{"arch": "swin", "model": "image classifier", "dataset": "gratings and oriented noise at many angles and scales", "train_examples": 98750, "image_size": 32, "crop_scale_min": 1, "horizontal_flip": false, "targets": ["angle", "scale", "kind"], "num_classes": [12, 5, 6], "norm": "layernorm", "norm_position": "pre", "activation": "silu", "mlp_ratio": 4, "head_dim": 16, "fused_qkv": false, "bias": "qkv", "qk_norm": false, "layer_scale_init": 0.1, "parallel_block": false, "inner_norm": false, "moe": "top_k", "num_experts": 16, "moe_every": 2, "expert_mlp_ratio": 0.5, "experts_per_token": 2, "shared_expert": false, "patch_size": [2, 2], "depths": [3, 6, 3], "widths": [96, 192, 384], "loss": "cross_entropy", "residual_init": "none", "optimizer": "adamw", "lr": 0.00066, "beta1": 0.9, "beta2": 0.999, "eps": 1e-08, "steps": 19600, "batch_size": 256, "epochs": 50.8, "lr_schedule": "wsd_sqrt", "decay_fraction": 0.2, "final_lr_fraction": 0, "warmup_steps": 1960, "weight_decay": 0.09}
Rows from block 9 of a small image classifier, named by matrix and row number. Rows with one number within an expert belong to one neuron, the router's apart. Each number is 128 + 24 x the weight over its row's rms, rounded and kept within 0 to 255. All counts start at 0. Numbers have three digits each. After the name is the row's rms in percent of the matrix's.
After each expert's rows are labels from the 100 images, of 14848, where the router gives the expert most weight on average: "top examples" is what is common among them. Only what is clearly more common there than usual is listed. The data: gratings and oriented noise at many angles and scales. In brackets: how many of the 100, against the usual share in percent.
# router: router (model.blocks.9.mlp.router.weight, 16x384), inputs 0-127
# up: expert up (model.blocks.9.mlp.up, 16x192x384), inputs 0-127
# down: expert down (model.blocks.9.mlp.down, 16x384x192, transposed), outputs 0-127

# expert 15
router.15 116:122144075150124130100118149120125087135169110119097124131155147141149154106131109161146106114095107135116070132147106118113122146192116134168125171128123111135113139119109096114146155111157126120082125164151087180101147124138131150123131124159113099133154153136149133154141112139140169132136117136114113147169075130123093126104095125104114112124173087075097146138148154105168161112107
up.0 089:108143146115151084120115137136132116187162108132154074157133072127123133122129148174107129093155139100073127157106121113147117152112132073134111144138158171125095120114113146170082080129131155085160107134120106110098108097150113159104103143113133105116154107112120138090119145124156130137122114105157130111134133086178131168210126149129165154140127134131137113112141120130129164079117
down.0 095:107148129112090140216102119117118148117120106088079145124080089124107132094165096134079132150179112131100125137097141123142123101128142102140144137128095129116111142108129125169136126091123151096164118133158150127142113104137119116079101141140139138162116128143122098103109100136121088114097142137139131122117106153174144147128137144139145085129154143143152147140186093092107145138142
up.1 090:124131120136128083155134132109172154157126121130130107190112111157101156112138142146116155159154172129127153152114101081053093161140088079103103125147176107167115117104145132148085129162122140141127129094094137135125090126111083111092149155088130111114108128119091144118162144136166120108130106108086135152113150111148130148128112102140190089113099134178104129124155096132124146097151
down.1 088:131131117156093143150128177099144146116154112134119129107144095138170087115114134140103141116090126141142124140143157084106098073111143095134128124151141120116131160128159164131149114142127173177127089113110148140140131133110118128120101137163157157095117099122173130104144104096131102121143129157129069135158180096129110145130132146138131109121169127150158128175156120165156144150129
up.2 096:106101119144126123124114143145109151122087181129143125118120142082116113176128138149132130134134161138097179086143110129133159127148149120087100116167109111123153140112132133135081127112164107131151156066080120124133113142127113126129104127106154125106129133144085111119146139107138101125114110123114102133134169139110124125194131106147147124149150153134110121119112099131134117143114
down.2 095:138110123159108162119134141114125122151144146124143124093112116083147114107123148136113122155139104115163110070131114103131141057137107129121119116071104140117146120110104123115127137149117162167100101159113122132164172138135121109097143138162115131144130105134108153092141127109137121124139163137110099125115108154129114150148113108156088191116117119142127106126155130128113087135113
up.3 088:083153120075127071139141145182125100123110117112126144203163109130114147161141102153117096116139172139135121103134134126105130130165210168141108159126121134106128146125156086165070097086138093130174132098065111138132099095145115157165095147125214097137126100110136141141105117135101132141118106126119161153144099132109145133148095116183155107112130119086108168128128123115161148129114
down.3 085:126099137132150152127148152110105135164147120144129118091101115139126056123088165118140180146147126125149150137092165142146133118104083108109128124082128158143107140152145099130085113158117135130108096130159115117116139125125153115096118123120107143182120119114120151062107143113128121110110168141120115107156147121145107150154133126083138144132140139167122135139139107147116131119105
up.4 089:137138131107141111137093092100131115094130126115112129138064123140125101123166144133078094141142125119157088175091089152138092179131120111120133146126132114149103114123149117171133133108129164150142096105167120106092156123113171129158142117122141117135131133171071098133144146109110151167097124151124113142151121094171132124130138168162157161152151075130097150128143097086154136106143
down.4 086:105121129159157139167121128147094123165113100131126091155119078139095118126149155115169120140144157133158172137162118121099097130091130129143149124122154102152115118151147135131058097160128090117125114129134137128111074117153116133120116132098108088130122105066120099111125119155130124108110149089127107082105149140120167156137139127118149094143123147125126096140140101136124131115134
top examples: stripes at 45 degrees (74 vs 8.6); fine (49 vs 20.1)

# expert 4
router.4 100:120104158134117110093134128114166130136143143156122113134136130130110100155150135130148161165100111132097134107147127107161156092100077136146102112152146153114165133090109119115119145130154131129088118089123100099133169162116077097100128135119127107107125131114113131111103102072155146148119115106102103097078089107134158157184118101167163139129122151166145097158179103126090175139121
up.0 095:107121139129119127129083150088109133125111148144147122142091203089161117145133129165139093131133107128137162156121115128128128096142103145164135101141116143158154140139138149127075141102126123110111105110110135132122088150121181138157112198094170123118098106122141111155143158117147106132176114193154103107151165133119131122091116120133140092142160148149147137139097152147158091114100
down.0 091:101121131102119132097136138127158149126128114080116094126098109121117163136112107120090114119123162148101101153158159114152109147149134160177156105162092078107129138154136145127113154130161107140146121146157117139123088144133095127159089120139148113157134149123129134132145141151110132095101147135108144145162128120089111132079171120126116153084137099125119144128121114129129173140149
up.1 086:111164091142159133166178116128175154121111135150134120189158122124131132090110151119081128199121123127149133136156129114112098156116147098107129124127132077174135157154106135129163136156135093159135166146147115147141124130136118144086080147126128089131159146123174139093129131133141102113089100123123150103173172127106121127132138144109127109122106110135137150102118115201140142153146
down.1 087:154111154103137128134130133139096099155116113105118144131121124160186124115123107120122146134126180098141154102106143116117126151121072136088115134103121081160111106140149132120121073148121105085160164121117129123126112136161135165147136124123101112151099134157115143149139118158111129092166209125138129149156136122128101099124121149108132124183130135131138116122104163090089087096124
up.2 087:092138083089131126116200139117168117177156148157136167162159104149102127128115116146148128098103157173143118182137111130083130153113141125092114131151157158149134141129100096104151120162128086135148098117107128168155089124117101138102163137166149108153094182112131152111098154159140074120126092125174131126131117178092142089097140124107142126091096119145114176120103153177125132161085
down.2 091:146079115146180114143115141153085159119133104128138102122095108146135085083108130123115122185172121121127120111124163132135140143178124130116163150127106139148162114139113150137101090107128136137164159133134113123182167137129174123130156156122092093151141127163117161114111140148122120111082137136136090108130139117114087142108100157135120109122105161106122106096129161169130095115164
up.3 111:144119172119087125115111167093127149128121125109152167136129159156137133122129125128123129058118130166115151147131118144119124148113140129112162113118138146117109069115166133119123122129114169137174161111101150128149145105144126161142124099142134156105070099113113104172142135148127127140152129088154146130140139097184123098101162151145157104148119137135130124112114162079162096094176
down.3 114:115144105109143109110119158092134137114134133122129152160138104131162130132132137129151103075124114139164121152137175100137133107104153116103109133145121135135104117106133131091079146116096163143152146123104157128157121136097087139153149130164140125125109065139114134135108164145136126112145129141130110103129125128126152145088163155128138173087149122137167115130075149126142101159105
up.4 113:141118113139129155100175169117185143166130163115119126189177138109109123148116122079138135175092132139142143138155106134129132141141141129087164106116133094136148145121103139101113134155124115102112173130092103163135140137169103130116131113189116103132093159121104122100136167135132124072131120103126130117141120177112132081108140135137154130124088108136116161144122130162134148137124
down.4 115:176098141110146129129140110142081113149129119090125127146103116149160113103118112169116129126164109097113144090090166122131137121149101117114121145097087130167124114116100119142119109148096166130160139163117124136158147130134171123115181131146086143142121118172120123142125130150106137110147149128128149118104124149129096119144081136126168125111116120117140112108125185102109092099134
top examples: coarse (54 vs 19.9); stripes at 135 degrees (45 vs 8.5); stripes at 0 degrees (34 vs 8.5)

# expert 12
router.12 088:139100156127131111083157143116113128121117154154154089121110145105144119107135172132117095125171131114118144120115136118097129137139135128115156078153108110141140134160097125116157145089116098145149155149131107133145125110135140118077149143113096142103136155205122157153153164090158137145099126157154097112083146160107101098133095121107115111094113103095136127102097126139181109133147
up.0 099:114131099135132095112085119152131109139097136135158099142137144147120154156157079135167118117100137119155136099126118098131165133112147119132114148154123157080111145166083117148094104109112156079098113118123168153063134139134117128157126121124140144110151130145117149115165140137115100158136126107123109167182146155119108122114172124141127147135154128098160144104127111113141110128127
down.0 100:090119116150123120134071134114130154109124155121125092120105128106116146140132156129124098106109087105127138149125113081097140121099175172129126118134137110112147136100143111138113145084115121159190072073127164146154106136110107099161098158091165138095101143103076119137126127109150114169145097153144108150128099164107153117121179117134170157152152141175129139144093118156133098144106
up.1 092:079107120147142158089106105140098103107152156155166132104147138126118104142115138120150089114084122159144125162144068100152188108163176184113141111136108167125125142139107119125151129078072142115127148093123121112131145119119153122148142133140159115111132155165103137157142131103124132137105086153138115132088110163108144061087135135122078133114156140104158123132084118093135097170133
down.1 094:085166132128167153137133136117133155138117154096110135163107110160114141130102061137121171123125104100125119117118122152104112136143116097118138096116144090113124159101135143136128088135126164126175117120117187141100131141148108143132098156128125126131095167086142087139115135144090093123096145114137169158162168178152149128108145143075158145160119126133134041145155143090142124136106
up.2 111:108135126109173105155172096146126165173081121094155116202133093111163145127129162134092126186123105109175128129126129104134109102120112118134137115136140097120160132171141127156090082113140110105141113122103119111130096165129141156109135145119118101123144125156142132079152129141122113067113138120093135155129128088122129148172113125087141144139079122136118109116124086145113163123112
down.2 114:161128133097073102140106162154170146163134113106124114105115106146101130130118151120084124152133087129116089150161157108129136118125150115155150143118097161114132125083119088126125150138119145101114109142200066156118119156121121117094129121172122128159126120133069110097120131136141083155147143123114140137126077161114113141142138145127171123140144110133099163126153114146130157133119
up.3 086:071103129132121153092105098139102086098133137147171127103142151152101130146119138128129103115086138166129123145136098094132184129166190168138138103124102163132138143112096114136155124090088164104152158109089142117108179113124142128134134126133147099116139154148122159148129108089141126163099104130152119140091119156110126074100140126145099120110144118113164145111113122081139113142151
down.3 090:083166147131155165121123137097134160125142155103113109150110106141116149133111080160118168104123093116134125120102122160127127137125093106115130096119147075115117152090138141150131079132114184139162094116106188132102137145132123128121120144142123136134102152097160088134095129159109100096110166127153162149152187173133142152119154148083162113161120119134139053143137164074129096145100
up.4 099:130130119157133112132097101187116134134112139089152085135138129118143147148148096112140103134144138148168135121152156112117135095173128146184148124131104146119163176173092126137090126139113133097086082138120133157139083169130159136116129097133134169142142123157134173105176122127101061110146097146110139175158132115141140131096115115110108147094173141109133138163099106152129145159139
down.4 100:101141141138143096123112142114160098177109132096089098132140123107117144140107093133120133119123092124129125116114138097129185105107129118075104148117127109099097103088136108138121124101124114135196119109134130119094142098142111129066124194157143109114096146099102113116097119147115096166154115116147151119091102186124152118134145140130161166146158104155129137130111086121107113130121
top examples: windowed patch (98 vs 16.4); very fine (98 vs 19.6); low contrast (79 vs 29.6)

# expert 13
router.13 097:108151142163105137127115131101144118085137103151114125115121098131112086103107108113134129099144107083149133123122154090163110114087153098131129105136121080113098085144156120129169108169116099147124123101166143089100156151091134114141136094095089136162136117136146109174150139140150150144121162136126157116155148109118137120121144186157091123136106083145187080116118137149127143159132
up.0 117:112129085127153137096115138173111128151122134138136124150134130131136135135115158086112123111166158112168141177113117171126102126111067174121163118128141116135121128189118073144098114109057068095129145114146144136105088150134093138155135135157120138130129122122090151121105172146131132075149123155136131138157129127122140143119108118078128156131121142128117122133132108127128123154113
down.0 124:168124091146188151095114122140115134149159177130117125163149146097153133147096151151169141139119129113148141143131111154146157134103099144124120117132195118137148107104086134125126085129113158124124142136087151156171139143104112114153125109146085151073161131099133095111120147139098163109129120130154108093125125133121103118124097125089143133136131133138077131168086137141143102137115
up.1 096:096141110113135127129097122134157120135110117095121129151152083165104100127130086131086119113142139103114107178114139119103110115091162136138157130141136106114118138160092097162124136100070125135151106090133164146100141136126137144140155093124131132127093119113087132155073136137123118106117114119122128170149146110177143129111142160120168166119153153164153138143134081119139129143137
down.1 097:129102070139173149132152075114127130149123133152121136097166132113153136117105138144146139146111132161107123135145125137127187136088133116102118122163145132117112107115091169126148075147141176158117128140084155124177123086135128157125097150125104149077147161103128130102100117128139145106108130117129125067093126114110125135105142125089162121162174161138110153136091094183105101098171
up.2 110:133171131089152046137132125099148091148135097095099092166134089155158111131128112170139130101109104112154086140119168081110125118090144108150091137131158117093137163128124136123136122099138125111154075100146107124116118108105157148118145097098129096113151082176097177140148117115116074171136115084085093140158124148155191133113171134148159149112176149113148127136111125120137145120108
down.2 110:141103145139124153116116132138124116118146138158135137077101135131102103142131168136129113116133112135097126102100131134104119154129157099134103104168123125148146168150108138118156148122130135150132099119127136160162134119053125080112122120109144191122125170140136149142117131059149149140080147133135123127138136136144110136173142123135121098108178145134125119132145112137140172138100
up.3 112:134144150121122092157173089124175120137095109083166113132097116111147110133125126156101152168155139121097114115121145123142152120112122100098112122145105135151126162110131181083116148132165136157102084126150122116121126110103133110102106157097177129115158133096171129110157114120133062129138099139090151114086154128126170134130121088142126126125134133127118117147145074142075119119153
down.3 108:139090110155143127114084117149043103125153102117127096100127094156126117128120087171122188139105109102115131116147133172115130119106093131147120126139103143115136145107144139119086100138143120100122104125145109131128114136128122139154136138138143154169116134117127138131116129132109152071110121127118116096124163116140093119120134113128172130160166134120126125159111133150093125085090
up.4 125:186135088133158139113132139121151136129157176129083083113141100166148176087127134125101162100153144111084127119122159157147135125121118090098106149130149113135134122131068111130138101122130140138109110189099134144179125115174150133123131172129117102090122080125105142098153051125121129162159080152163140102130125140155135124087141126113105183111188126165134109118134178117182111130136
down.4 147:130108108141137134103157084120173127108137134146118159140152152087103162095140125109119104122158140143114121118121119157165134154161153120134126134162138125130113132141081134134125139163132158128142121179128131164135105154122069102120126109088102127121141130132146132138112132128111148177116126119134140126122090149132122156158129099126088135145089105109073124118157127157176118169137
top examples: sine grating (50 vs 16.6); stripes at 0 degrees (43 vs 8.5); stripes at 15 degrees (39 vs 8.1)

# expert 9
router.9 102:107138158179128138160129123164111152083131121121139140092141094114118100086096125113112098113140135115126132071140143104120155102148133162095127190082130118100110152160121134140151130118095106126152148163127105108159142117175158119135123123117103106167156146155171151160164109126089139155119150157102154160132133154113100119119099127162086122086110120110126118119153162092123118159149
up.0 093:116119131127089144127087154138092153113115089153128127149174141171115123109151112146157163084099094142122151152150089129104130105114122150179140116182150107137162098113155119101120101094117133158130147092125141113137106194096138129140127114123156118124110117110112120150105110097145142095147134127142142113096120106114127162138124153130138062149126131149151134154124099091154158143095
down.0 098:148128125113104123106096153087102133108152133122081138114096119144135146120162137101121154093125105152125150165158163157153152133086064098107133117128167126142110118140142114090130121147116170116123128109125112115168164144128089133120125143136137165078100109113082140126096117155172154119120149168165102123137164122164090146115173157104139121141131149137139124124143152102103100133083
up.1 104:118139095091095111105136110138143124132121124105102136121147117166127152088171095186121140141156087157111118139142151131116148120089139138193125150128112139124170094136083085125141131099104132126143145135135121158129132165153132145121142090141122115136108164193082140139091132162117116136132098116117105147118119104153102179123139120122140071121162127131124163116145132081127137125116
down.1 107:153143079170127136093131190137136142173156103104134085112129152134146161141121119125125148097107153157119106167112146161128136152095079126141160156145163157100130109105141161119101113164144154105121097151113117136126106130169107149155085170134156118086142108093107157057089119129121150093169112115138075102114115119152121136130147105116130139125169118134109136154153129122151115105100
up.2 101:122133110112146128122163134087157088132140148122079139158190129161132171110148106145156159134074122105112094118168127111162144111120119122112097134134174082110125097047140141108119122161162126180126112141062153132156140098105106152149141174161154103115106096080155140147120111135121166122141146110178155110121147151117158125116130127138142132099120105139166117127099153165124141111114
down.2 094:138118125164130129114137174104173138130117157099129103140133138117140087168101147120128139086123104097135159190139129121105120067086155118107134122138161121112115127145151146091120159080108086173113126082125114074177124121086153141110143162094155136067121100114088125125136135097175112106121114137144118083116133119079142129112142119164137114120156118179154125140111094148135101135088
up.3 109:134108106093184125145138074150125115135124130113154126141134146103139103102124132155114135126138136104161111157106134166140141157122133114137129124143168184126123108156105107152112105132091144105134148142159127148102112160116107130107147105111114120114140145148109132136107151122129099116074133125120114132094132135112106179123116111084129115134130106103078138088145104125115126104124
down.3 111:134171139158152147114136165104131116181117123126147100123156137120150178116112139146145124121119163152174129133102153149117125129126132128131188086106126160142112141116172152113121092197116134110159103138126145148149085095154103112121092130115149093136146105086140127106131151157092115133154111108118078124127111119110146113127125095116141135141143120117162123180079149124145094081127
up.4 087:093109133137115129112125147100104168119100123139145166128162133119133144160128086099123104102125146150096110128166150113129122162173147162123138097134132176139108130106137128142120161150118139125121082104102163137139120119141070179134136157147170158124081126126162108153122118178130118129153158139153135150115129120117149096115120127144136152145123124140150131130131157136108126139140
down.4 077:114141144129089137122116128116143164147136089132107131122105123142090117112131089131099179149185102103144112144129114166127146150134116106114125116135130171140095109116126103127127121138122129170126122124146122159138145111114163111122162150123142122162133119125107156105110147118118121132108147128112105124096113146125093147104131173162182099145114146108149142131148111128118119141092
top examples: stripes at 0 degrees (83 vs 8.5); very coarse (63 vs 20.4); sawtooth grating (45 vs 16.5)

# expert 7
router.7 089:144138158146093159079107143144104133100141145146103139092125161134124125152106132118138083127133140160095123105180113171183142118150142149125160127123140126135177122127135140129151143116111118090093133164097112134159147084122144143093090160180157153105147119150133125147165135113130134133118144174180095111119143138070086093114097102118109146130143111133113108168116127124107137147130
up.0 089:092114105115145143130087096099133072121130116131109111134125078134121161110148130132095109122150147121133099193151095169097103140105106106147123097140111094112120095132123110115143140173115100156130104113150093102124132118136133175117195118134110135140063128130111117168135106166125133094105144141163107104173129134108144127105118187099144123131155127121169141119103111109113157082107
down.0 095:134134125119116127152125140125172095145128116067142102162143108138133129119138092154075154101137170085113114134092107139124124147141112111138119159129100097081120134132128139152160072163102132194146078115111134144077145113144127149146100154117122113082132097116141163126089135129140116120107132117151166164124133140142128179126100136154133124094119089123122121117164100122134102119152
up.1 081:120138105177160133108109129127125088127105126127144108139125184140099174094129108115146139146110153139115128147123134152164142206109071139087121129116116140160121085131120112128105138140122153118137095145148154081138137120109125133180141170114146110077134117123095125160124135165126150184179150116147142119140123123082116118132154110120126149136129119119111111123111198113078068103162
down.1 077:113127106110123094135128145109138134143126123098103141121142134141141151106146081133143116109108084130107103185125157103080101155113147131151118099139122161143151128088154096135110157070098112115162119116137151154139142118094102120158096117119125112133093135136088151143109135166130122175127076117123124166120060109132131118117196158138178107070171125156123206111097151101098154153099
up.2 093:153126166133123083102118109116141142135145105162138154131091102129098114137105149140130088086158187158126152141103170153122091158135147128133110153157104163092078121110142133166124136133151110120155118135173122143093122127105106132102138137103118121099152100139098136122108133119147166169128111135137119143167094129103138158161088123174135131142090106109157104100138165137185115162103
down.2 092:149118148126165137057122136099118101151143124146130181137126146132187136148114121170164122146105104104160132101096094109080160164111113114099115097121144083143110151111136143099102112158120125093157135110143119100101145109102126138111150137122096142126156158133114139130161168143130144100141128107138096158155160157153107119182125120118138143146092111105143131134130117149056113101124
up.3 096:150122145117132112119121121096125164149146096129123163124093123108134136101168113153114134150168133170148154163110133172110122140107073149125119138157122123132124109119132145139106127133129106133179094163144130104132100151113210150096163131105131119136133138187105131112134128141112144128143103127111112119142074121130121159141102118147171112126143122112137120124083136096120117099141
down.3 094:128124151096127120133121095108128098116114100117110147195118080169094133115158089142099145125151096089099152142095107133123127146137121120128166157119114080124119129141078099128109096169089126118132083135129154143127137144158109125126117099088103155144125142116118094157124128174114133106102148118156156122111120190143101137131136169151162091103096099132106165123148073099114156113133
up.4 090:104104140134114135118089143153103112123145114155108132114106160116162131133094127147156134097134123122122137123122119115186136124116147123137146135149131156112119097121159108126132094142158142127108133141110123092126154122117176190173139147109137092121171125159142108165139075139149135140092126132138138106160128089118097136160130139103112113147147151100114055112110153080128118110107
down.4 086:146143169102124099131131108142152142154132154139136125130118123115130121116134141109100132168123107120129143128117175112087128109098148136126113110085107151137151160110137087122108152121114082142164109111169117097117136121104108108096136105105123120115115153160059128100140145130125142170150093139113132173127113133141155126148142115206123136055118121184133162148129122114106144134133
top examples: dashes (100 vs 16.9); very coarse (72 vs 20.4)

# expert 0
router.0 090:113095094152133142123152081129127072094078164156153127137137154137089114127119139133140128105122113134102159146097113131147156097112116175126120143169122128143101109164088138151173125093105153098140108122113175113110112145106156117139150144141175140124099181144157091158090125117134112138108115173176124073096135159098147111080139112111091122112145126143151110120129145121139104143117
up.0 109:135112156145121117127133131146128144131113144102148100103114184111148132135134136118135105159130111176128141134147169084099127125136165152143116128072128148139162169126101130092148187097139094127109162136138086139157147089162138148096134141121136141113161137178116137122152105112138092139146103149132089140107136152104119092114126089138113115107141149128097165101092145119116138167157
down.0 108:130149105131156136119128150100111151128156080116122124145119122134107129110128094127098135133131162105144160121121112116125125167150054072130139116159133120125104124146103112117096123146139171137105131136147155111116123134166153121148134166094051131141121150131155114127102167197138126083128136127122140110116138114170120140133146141099118094156064136078105059094160150145121132097116
up.1 091:117141128110131085136107169115093150133161111130114133129121156119126138161149142155122099127135134123156119157115120088060082120142122106149151064119159109112155132142140137185102111136138137151131113126127133152124107148137144181149129115102159148144128130149161153110142136093146166111131111134123066168138133131129114145107090144117152097128115145122157169159136149122172153105100
down.1 083:173129117105116118147146137122071132129131144114121150106112147156149157105105097095147139154132120130134164108149153122079109100112119144111126164113180122167119136114141111101145196111103048143111143161160131122158134097117140118082153185144188101128094120160107117164161108117122123169182097144145166167116121148092126099123121093164116107116133169142116144117120162159099094145115
up.2 100:158110160126106113161070108132125186151185113122116102113103110134095132140145142130116159122138131148131133142144131082088097187163129135159110121156123147124151156073186155159095127118120120142136113122127128132097102163083105099104134108160139140119131142108131155123113106127119110093112117108103096159175109107138135146139132123164083093113124154117120121147186140147102129144151
down.2 101:106121089141171116136128112125143108136125129120125081145167156095105108141139145090153100135153167130152165161169135091127104082086148092160130124143141126109127093174105135141119113145124109154110165130115150118172122124113107157128157141115151104058116095100141143129089095123121147116135123146127073102093141100099184185142110145133129095139114143129162094116089112195145138098142
up.3 110:109115120114157171160090098122162125140147113133157113152151087140079114141139115160126101117096128137143125125119065161106134135145151131129133107170126105070126129129125180124137128156164163171123104128104132135100141134108119109154142100117159109132111111108113150127111145085140140118087135108115129165122100103149148109122158135163131189146105122128180098128163104101105129121143
down.3 111:157123107161101119124132178139129109122110101166163110103086165117149136103122108120136077144123113121134173112128118128138158100125150106088138133161057176140094119154101110121148171144135112130129150154169105101150140120131169104144143131108107142140113113146099089159114139157135122152127137130101142124046158146088113145133147173156124093119109123080128135075082135125095088074144
up.4 105:109126114101118166136103111135099142163121110107166130120153101116089160146113106122098136136167165161097132143185141137129153152181131146145116125104113138133119150119151160142135127147137111141128151144124109167098088126151065115109121083161120157134135162083162140076141136156118100100139156131126136191146143115114135121124103090106092128086068127127104113137149116122093153175149
down.4 107:131091101142149115105110115140108108092142125129118099100125147119152134111125126144153127122143131133129135151110102124151141138105104125095111149166072182137046088140117117150121146117137128108105128147141118081110150127132130123123155134154155123126140121156090116130101106151138122150146132137112133112068145092143112125146110127163105166130171109141135127081115123135068083085156
top examples: windowed patch (100 vs 16.4); low contrast (83 vs 29.6); scale: very coarse (45 vs 20.4); stripes at 120 degrees (30 vs 8)

# expert 14
router.14 101:132150113134138109144154131101176121164094154074119086176169162090177110151141104124123139136131117096130115119109154114145125116135146092111121133081108110134122155129160144131144123089132121122143132123129134168088100080151125138092101126140111125107125118127165144108137131145096095102132121118167163092169163158150167121122118116083116128070154095089146124125103103117177139099168
up.0 100:112084120137152112104164177137138097144120146140176125109126130132133121130125122133094133124133117149167142114107114108083095117094102106099151132146130128144093110156143136146177161157150134127129114128136082110130123120150142187128129112137118117139127153211131085123178151144146110110107145084129127142145144105129044120149144107149161132162138123106123154075121121141163153116115
down.0 092:139124138110094182157143106106122113131139110120127122137127143144118178117116110128131124128129140142099133114155124108160117127097121144124154161124152125091116085099105114144115143160155117164142149132134123099131147112208115137179132146136123107137140115111145138151122139109106211131164168110127112134100130121111135102102111138137115147148104152135105114107141170119106123098149
up.1 097:113138088122142134127193141138096114142137108140127153117109080137108190100115153150128134109152123141135094108141131087092113138107123121140151146195148153122156072123111157120111096158154130146128090131092139140134114150132106201158137159118109085142118139104117116113126157122140147133149097123107098143148115135099100142110148137122152132179130181156088148125130156158133115147097
down.1 102:144127150157091151116116096114145161091120115171152135090113131124147093091145173115156126121102151158135164168142096152123135119141151141100145081142134108136123125144134127119171170134103090168156151124149141137172130108124138092123107152116135093119132126146137137130124102118139150150106148123122091131113148133108114136078142155150136095102117156135168156160141150167135070157106
up.2 110:127127169109140103143113134117139123163141144112125122124162127116119082166094132142126095103131128123156087126126091129159151144125164107100117121115192130100123118079165104156163124124151149141141122101113143128107153098104122124114137116120153112096108124137114164118140156105101099134092120086133130126144112145152117105141118122120167138124133103123087105129118100108165138125112
down.2 110:125089119105160144118127144164094124133120115139137091152102129148083135131100138112134148149121144099069132123113169126159142154118107127153137156108124133142117105147094146154070105115095133091125148136103106101104123137128126155170150102106099141131160125116102159142135133144141171092110183132136113133125116131101113148105126173124151135132137138148106113085128135090086149096162
up.3 091:135145135142152151154066148115135170126140133135141141107146169118126116128122124135118109096136099125182102077120098132140150126152181129125116120119203123107137135117140123118155125116129142151141119123113159139162145112121162096156119126080137101083134103157110140142125119080111117172088101126100125145112072117121131114169140131125123175138125102098097121124113124113167100126120
down.3 087:122083110144178152135135119159077104158131106121137105145101127134093148138098124133103102148146196120110167145097134136138141110115089149134148165118111133150110091138128180164072091138108138104153132133085106110132121114148120149161173128113131136112141151125118146121136153123144167105124162128148099127150125129103120157092119146104127144112153168157109105094134147105079113110136
up.4 115:148110130148087099102125128147119183108127087136127124144142152114133139122155122108148173147100128173101126121138139124161162136116110130162100141101110139127127137127097148061106145134140138093116161142160058090140125144136091102104104119111107104148156099110128185071115105121159173130181163135129092123126136115121157184158106096169126132101098119125165110195152106141092153133117
down.4 115:139126108138146103123125138120124094122139104145105181093109094144165125098140146138132142117147126129161151130094125155094146122114127119111087124146096129141099141162139110118122111114123114137148115125131168132131140128074141125099150175132138156127079131160095123127096119140128097143117133133122122117167121124140111162177147107124140165165168139141168119115109152137104078121095
top examples: medium (57 vs 20); sine grating (44 vs 16.6); stripes at 90 degrees (32 vs 8.4)